config.yaml
arch: "xception"
model: "multi-label image tagger"
dataset: "views of escape-time and Newton fractals"
translate: 0.06
depths: [2, 4, 2]
kernel_size: 3
optimizer: "ademamix"
lr: 0.0012
beta2: 0.98
grad_clip: 5.0
steps: 9100
batch_size: 128
epochs: 16.1
lr_schedule: "wsd"
weight_decay: 0.0
Rows from block 5, named by matrix and row number. Each number is 128 + 32 x the weight over its row's rms, rounded and kept within 0 to 255. All counts start at 0. After the name is the row's rms in percent of the matrix's.
# convs2: second depthwise 3x3 conv (model.blocks.5.convs.2.weight, 320x1x3x3), a 3x3 kernel
convs2.49 084 [177 106  71 172 127 108 155 117 128]
convs2.50 123 [153 145 156 175 159 169 166 147 157]
convs2.51 184 [141 117 102 128  79  87 108  88  82]
convs2.52 080 [136 109 146  97  56 118 161 120 160]
convs2.53 084 [ 64 108 147  99 143 160  99 149 159]
convs2.54 071 [166 157 147 151 104 107 132  86  72]
convs2.55 114 [148 129  88 161 145 110 188 172 135]
convs2.56 108 [154 155 144 180 172 129 169 158 110]
convs2.57 088 [131 169 132 108 161 151  68  97  98]
convs2.58 090 [115 125 132  63 100 118  78  97 107]
convs2.59 074 [135  86 106 113  75 105  95  85 108]
convs2.60 102 [143 148 120 143 150 111  91  94  57]
convs2.61 122 [110 108 125 129 118 148 169 182 187]
convs2.62 112 [115 152 169 100 127 152  66  90 117]
convs2.63 093 [124  59  77 120 133 124 117 167 139]
convs2.64 081 [ 64  96  93  89 125 111 118 110 103]
convs2.65 110 [144 133  89 142 124  82 112  94  68]
convs2.66 122 [126  86  69 148 131 106 172 160 139]
convs2.67 069 [ 97  94 143  84  87  90 153 159 142]
convs2.68 118 [146 135  91 152 133  77 155 139  69]
convs2.69 080 [ 84  97  88  82 114 116  80 125 126]
convs2.70 127 [ 60  73 121 101 120 148 118 144 128]
convs2.71 101 [149 132 153 145 110 114 111  70  67]
convs2.72 072 [105 109 108  59 134 135  85 159 147]
convs2.73 067 [147  74 122 176  92 120 129 139 174]
convs2.74 079 [ 63 112 128 101 159 164 132 156 159]
convs2.75 144 [137 145 148 150 181 176 152 164 159]
convs2.76 118 [115 145 163 162 133 109 163 107  62]
convs2.77 114 [ 87  79  78 133 134 114 159 158 151]
convs2.78 111 [105  94 154  96 101 157 144 153 185]
convs2.79 085 [118 137 191  94 125 177 119 110 161]
convs2.80 093 [ 81 158 138  93 171 153  82 128 113]
convs2.81 092 [ 73 137 136  92 160 160  93 162 145]
convs2.82 115 [174 184 178 153 148 137 135 123 113]
convs2.83 087 [138  99 156 104  69 147 132 134 183]
convs2.84 104 [118 128 148 107 106 109  94  75  69]
convs2.85 076 [167 158 151 165 167 160 160 160 144]
convs2.86 041 [152 161 145 159 190 124 153 139  87]
convs2.87 029 [116 136 126 124  91  91 146  91 196]
convs2.88 114 [162 150 182 130 106 149 109  82  92]
convs2.89 031 [ 94 125 138  82 169 143 123 177  89]
convs2.90 092 [ 88 148 134 123 176 152  76 111  92]
convs2.91 047 [154 164 119 115 113  93  85 103  74]
convs2.92 022 [ 98 159  97 100  99  68  97 116 130]
convs2.93 088 [165 147 108 144 150 104 108 113  56]
convs2.94 100 [148  94  93 158 112 100 193 144 130]
convs2.95 072 [122 145 110 121 160 119  86 108  56]
convs2.96 088 [ 61 101  91  92 122 106 147 146 122]
convs2.97 122 [ 69  91 113 104 160 154 119 162 153]
convs2.98 125 [138 109 166 115  73 138 154 104 180]
convs2.99 095 [168 147 160 142  79 111 157 107  83]
convs2.100 122 [ 74  88 110 131 143 164 148 153 170]
convs2.101 125 [119 132  70 152 177 105 118 156  90]
convs2.102 097 [141 111  94 160 117  86 186 164 139]
convs2.103 142 [162 156 109 162 132  89 134  96  72]
convs2.104 090 [ 53  83 108 104 125 136 116 137 144]
convs2.105 096 [ 81  96 123  88 118 162 115 143 180]
convs2.106 104 [105 177 146 105 163 115  91 111  79]
convs2.107 073 [ 90 167 128  94 165 135 125 184 150]
convs2.108 019 [166 140 105 162 117 144  61 100 109]
convs2.109 085 [ 84 165 174 111 163 159  94 139 124]
convs2.110 055 [161  99 103 164  84 102 151 100  90]
convs2.111 092 [157 129 176 126  92 137 144  68  99]
convs2.112 120 [ 67 106 129  80 144 153 105 151 156]
convs2.113 078 [150 204 161 143 158 147 140 143 135]
convs2.114 147 [110 103 144 113 103 143 158 159 199]
convs2.115 084 [169 161 143 150 103  94 177  91 116]
convs2.116 084 [169 147 150 158 108  86 143 113  71]
convs2.117 114 [101 106  96  76  99  90  91 107 113]
convs2.118 083 [128 129 123  86  90 115  76  98  81]
convs2.119 100 [112 171 173  92 141 146  84 102 102]
convs2.120 043 [ 79 124 166 130 109 162 183 100 120]
convs2.121 110 [129 162  96 151 152  77 156 163  92]
convs2.122 062 [180 136 101 182 126 111 178 131 134]
convs2.123 137 [125 151 164 136 157 183 141 166 171]
convs2.124 123 [162 135 118 140 128  85 116  91  61]
convs2.125 156 [116 120  96 169 172 164  96 112  85]
convs2.126 130 [170 143 111 170 123  82 156 114  83]
convs2.127 106 [ 79  92 118  93 149 161  89 134 162]
convs2.128 080 [139 143 102 126 151  92 103  91  61]
convs2.129 155 [109 101  91  87  98 103  80  98 111]
convs2.130 116 [139 140 101 154 153 103 129 119  49]
convs2.131 098 [ 87 152 167  94 147 176  96 125 151]
convs2.132 101 [135 145 142  77  81  77 138 152 152]
convs2.133 105 [164  98  83 144 100  80 159 135 155]
convs2.134 034 [152 158 100 114 124 115 147 203 103]
convs2.135 099 [120 149 162 116 172 180 131 158 171]
convs2.136 035 [140 184 103  92 152  97  84 151 124]
convs2.137 108 [137 140 117 148 150 144 172 187 176]
convs2.138 046 [104 110  90 161 193 162 111 119 124]
convs2.139 081 [ 68  89 103 108 144 137  88 106 103]
convs2.140 055 [136 156  83 142 165 107  65 146 142]
convs2.141 079 [103 116 101 163 183 132 159 178 125]
convs2.142 091 [ 91 136 125 135 170 158 155 183 164]
convs2.143 024 [122  65 133 131  80 118 140 137 179]
convs2.144 064 [165 182 116 125 158 102  81 140  98]
convs2.145 085 [153 158 149 159 152 144 173 166 172]
convs2.146 070 [169 117 114 150  76 125 130 148 189]
convs2.147 052 [ 92 101 130 120 173 183 113 169 135]
convs2.148 098 [182 173 170 160 142 134 131 104 103]
convs2.149 073 [130 177 156 124 132 115  81  94  79]
convs2.150 060 [144 143 149 126 127 164 139 175 196]
convs2.151 088 [128 141 186 102 112 170  95  97 160]
convs2.152 077 [121 138 130 176 193 157 160 132 103]
convs2.153 124 [151 152 165 147 155 181 140 172 156]
convs2.154 102 [ 69  91 144  87 112 161 115 135 158]
convs2.155 087 [ 95 168 168 112 174 173 106 129 129]
convs2.156 070 [147 107 159  76  77 126 138 158 163]
convs2.157 050 [165 147 162 119  99 126 186 170 142]
convs2.158 121 [124  99  70 157 144 108 173 162 112]
convs2.159 096 [120 149 190 114 129 162  79  95 118]
convs2.160 055 [137 117  96  99 103  55 127 109  98]
convs2.161 090 [ 69 137 149 101 146 153 125 170 171]
convs2.162 109 [ 94  80 130  97  98 133 141 156 182]
convs2.163 099 [ 70 113 149  76 135 153 131 161 155]
convs2.164 145 [160 151 137 158 166 164 156 163 172]
convs2.165 027 [111 113 151 107 140 144 190 164 175]
convs2.166 045 [136  91 123 113  66  83 150  93 128]
convs2.167 103 [104 131 105 100 123 108  74  90  79]
convs2.168 137 [138  92 155 141  82 156 145  81 167]
convs2.169 088 [190 134 120 160 107  91 166 123  98]
convs2.170 094 [101 133 106 145 163 145 102 103  58]
convs2.171 104 [ 77  96 130 109 121 137 165 167 175]
convs2.172 081 [152 141 155 139 104 138 168 155 196]
convs2.173 046 [140 159 100 126 153 117  73 125  69]
convs2.174 054 [141 157 123 104 103 130 118  51  98]
convs2.175 061 [ 91 120 137 146 188 177 119 158 150]
convs2.176 132 [148 154 189 103 112 159  95  90 134]
convs2.177 149 [137  92  77 158 123 105 182 156 138]
convs2.178 099 [136 105  82 155 137  95 181 162 103]
convs2.179 063 [163 117 168 158  74 115 167 101 121]
convs2.180 083 [113  87 156  92  85 142 140 133 183]
convs2.181 084 [109 107 105 101  87  75 145  97  90]
convs2.182 056 [186  91 142 169 127 159 165 140 140]
convs2.183 051 [159 112 153 102  65 114 139  96 165]
convs2.184 083 [151 113 147 146 101 115 188 149 181]
convs2.185 114 [130 160 193 103 125 152  96  98 101]
convs2.186 136 [179 142 142 148 104 104 136  84  76]
convs2.187 116 [165 139 181 125  75 105 156  99 120]
convs2.188 103 [166 139 149 131  71  95 158  94 100]
convs2.189 103 [145 138 184 143  99 155 129  66 121]
convs2.190 127 [128 114 137  95  60  90 106  97 109]
convs2.191 088 [144 144  80 143 154 108  75  95  94]
convs2.192 066 [ 92 109  82 109 152 152 105 182 149]
convs2.193 084 [179 133 183 133  93 127 143  83 137]
convs2.194 089 [139 137 130 145 128 109 101  82  54]
convs2.195 109 [146 171 100 160 169 101 113 111  80]
convs2.196 168 [172 167 167 170 146 143 167 143 141]
convs2.197 118 [ 59 103 108  93 143 146  94 142 147]
convs2.198 091 [116 132 194 106  97 155 107  89 150]
convs2.199 085 [105  91  91 103  96  84 104  93 105]
convs2.200 049 [104 144 136 166 177 181 132 157 158]
convs2.201 099 [120 140 178  96 105 167  91  86 143]
convs2.202 065 [143 141 168  70  97 139 123 142 178]
convs2.203 104 [189 159 175 122  92 122 131 100 141]
convs2.204 042 [170 185 130 154 135 137 161 173 140]
convs2.205 126 [114 143 159 102 113 141  71  78  96]
convs2.206 049 [182 118 144 119  79  95 175 116 131]
convs2.207 120 [ 81 139 151 103 170 170  93 105 107]
convs2.208 113 [163 152 185 121 107 157 111  79 133]
convs2.209 154 [162 149 137 145 113  87 134  93  64]
convs2.210 116 [105  82  94 137 124 118 174 172 163]
convs2.211 116 [109 117 179  90 103 170 159 144 159]
convs2.212 104 [ 86 115 122 144 194 171 120 153 121]
convs2.213 101 [ 61  88  82 107 143 122 131 142 121]
convs2.214 075 [173 125 122 186 157 155 174 134 134]
convs2.215 136 [179 145 119 165 122  95 130  99  75]
convs2.216 113 [175 124 157 143  80 127 186 121 143]
convs2.217 148 [150 134 170 110  94 148 148 141 195]
convs2.218 075 [139 109  74 141  94  83 163 142  95]
convs2.219 122 [140 159 162 151 154 170 144 163 178]
convs2.220 103 [128 170 186 114 141 171  92 105 128]
convs2.221 103 [173 143 179 159  94 141 129  86 147]
convs2.222 101 [173 132 121 158  92  92 161  94  92]
convs2.223 130 [153 171 147 134 149 133  84  78  90]
convs2.224 121 [ 85  87 124 111 122 151 147 161 186]
convs2.225 107 [ 90 148 148  91 159 155  66 130 134]
convs2.226 075 [ 97 138 158 103 168 171 109 166 165]
convs2.227 113 [118  83  81 128  89  98 176 136 133]
convs2.228 124 [176 172 158 144 120 101 133  95  84]
convs2.229 069 [121 100 124 198 135 108 166 105  96]
convs2.230 107 [184 169 173 126 108 114 131  99  98]
convs2.231 097 [186 159 137 159 108  85 155 119 102]
convs2.232 143 [100  87  81 111 102  83 120 108  96]
convs2.233 087 [145 151 108 189 164 116 101  90 102]
convs2.234 105 [187 167 158 144 121 126  98  89 104]
convs2.235 116 [119  96 109 100 117 145 130 162 201]
convs2.236 079 [121 165 162 129 158 184  84 102 120]
convs2.237 207 [131 124 131  98  77  81 115  89  86]
convs2.238 145 [159 157 147 161 124 111 134  81  70]
convs2.239 088 [121 147  80 131 178 132  84 136  83]
convs2.240 033 [104  99  68 153 159 140  97 167 124]
convs2.241 075 [150 172 101 150 161 146  86 119  80]
convs2.242 022 [186 139 112 137  81 164 134 160  98]
convs2.243 109 [140 145 158 124 130 174  72  77 122]
convs2.244 070 [109 142  80 138 168 136 148 185 158]
convs2.245 096 [168 125 171 103  73 113 160 115 154]
convs2.246 049 [151 146 138 129  69 139 177 126 176]
convs2.247 097 [176 171 127 170 127  99 168 118 100]
convs2.248 113 [119 177 183 129 156 167  92 117 122]
convs2.249 079 [159 118 137 158  87  86 186 135 113]
convs2.250 126 [119 163 177 111 150 179  96  95 126]
convs2.251 074 [128 114 155  97  65 156 133 102 172]
convs2.252 034 [ 97 109 152  74  96 138 178 139 103]
convs2.253 108 [136  92 100 114 130 149 123 180 189]
convs2.254 104 [162 160 113 153 127  90 134 105  63]
convs2.255 097 [182 133 123 158 108  93 177 112  95]
convs2.256 052 [160 153 145  83  93 141  96 124 181]
convs2.257 100 [108 116  96  84 109 125  59 110 112]
convs2.258 157 [112 140 183 107 131 180 102 129 172]
convs2.259 078 [149 178 159 147  91  92 146  86 111]
convs2.260 120 [156 107 154 119  74 109 162 111 178]
convs2.261 102 [140 171 163 133 131 159  91  73 104]
convs2.262 089 [145  96 104 194 107 113 168 106 113]
convs2.263 064 [156 148 136 164 133  80 128 105  66]
convs2.264 056 [ 96  89  77 152 171 155 135 148 108]
convs2.265 053 [151 106  76 114  72  89 150 117 123]
convs2.266 039 [106  99  45 111 114 109 132 122 136]
convs2.267 089 [158 152 138 131 109 101  85  75  85]
convs2.268 105 [136 108  77 146 136  83 179 158 114]
convs2.269 095 [104  99  61 151 166 109 136 151 109]
convs2.270 101 [111 163  86 135 186 124 102 146  89]
convs2.271 098 [105  95 149 111 106 154 168 179 166]
convs2.272 129 [182 171 141 147 128 102 110  97  83]
convs2.273 111 [ 66  89 101  87 115 132 133 155 150]
convs2.274 100 [103 163 197 100 128 157 100 125 138]
convs2.275 099 [ 88 106  80 108 140 128 114 168 178]
convs2.276 128 [ 85 105 121  85  81 109 100 102  98]
convs2.277 124 [158 168 151 162 176 157 159 149 151]
convs2.278 138 [163 138  80 168 149  93 132 123  80]
convs2.279 135 [167 148 134 115  76  88 129  98  84]
convs2.280 152 [165 115  89 175 120  87 169 131 106]
convs2.281 095 [129 157 178 120  80 105 161  98  96]
convs2.282 089 [ 94 123 133 106 163 184 110 170 161]
convs2.283 063 [137 172 165 157 148 129 105 138  66]
convs2.284 088 [185 124 115 157  91  86 154 101 109]
convs2.285 096 [ 79 113 129  84 129 156  92 131 179]
convs2.286 084 [130  97 140 103  66 121 161 132 177]
convs2.287 103 [101 121 176  78 105 155 117 146 171]
convs2.288 065 [149 130  86 100  97  59 127 112 114]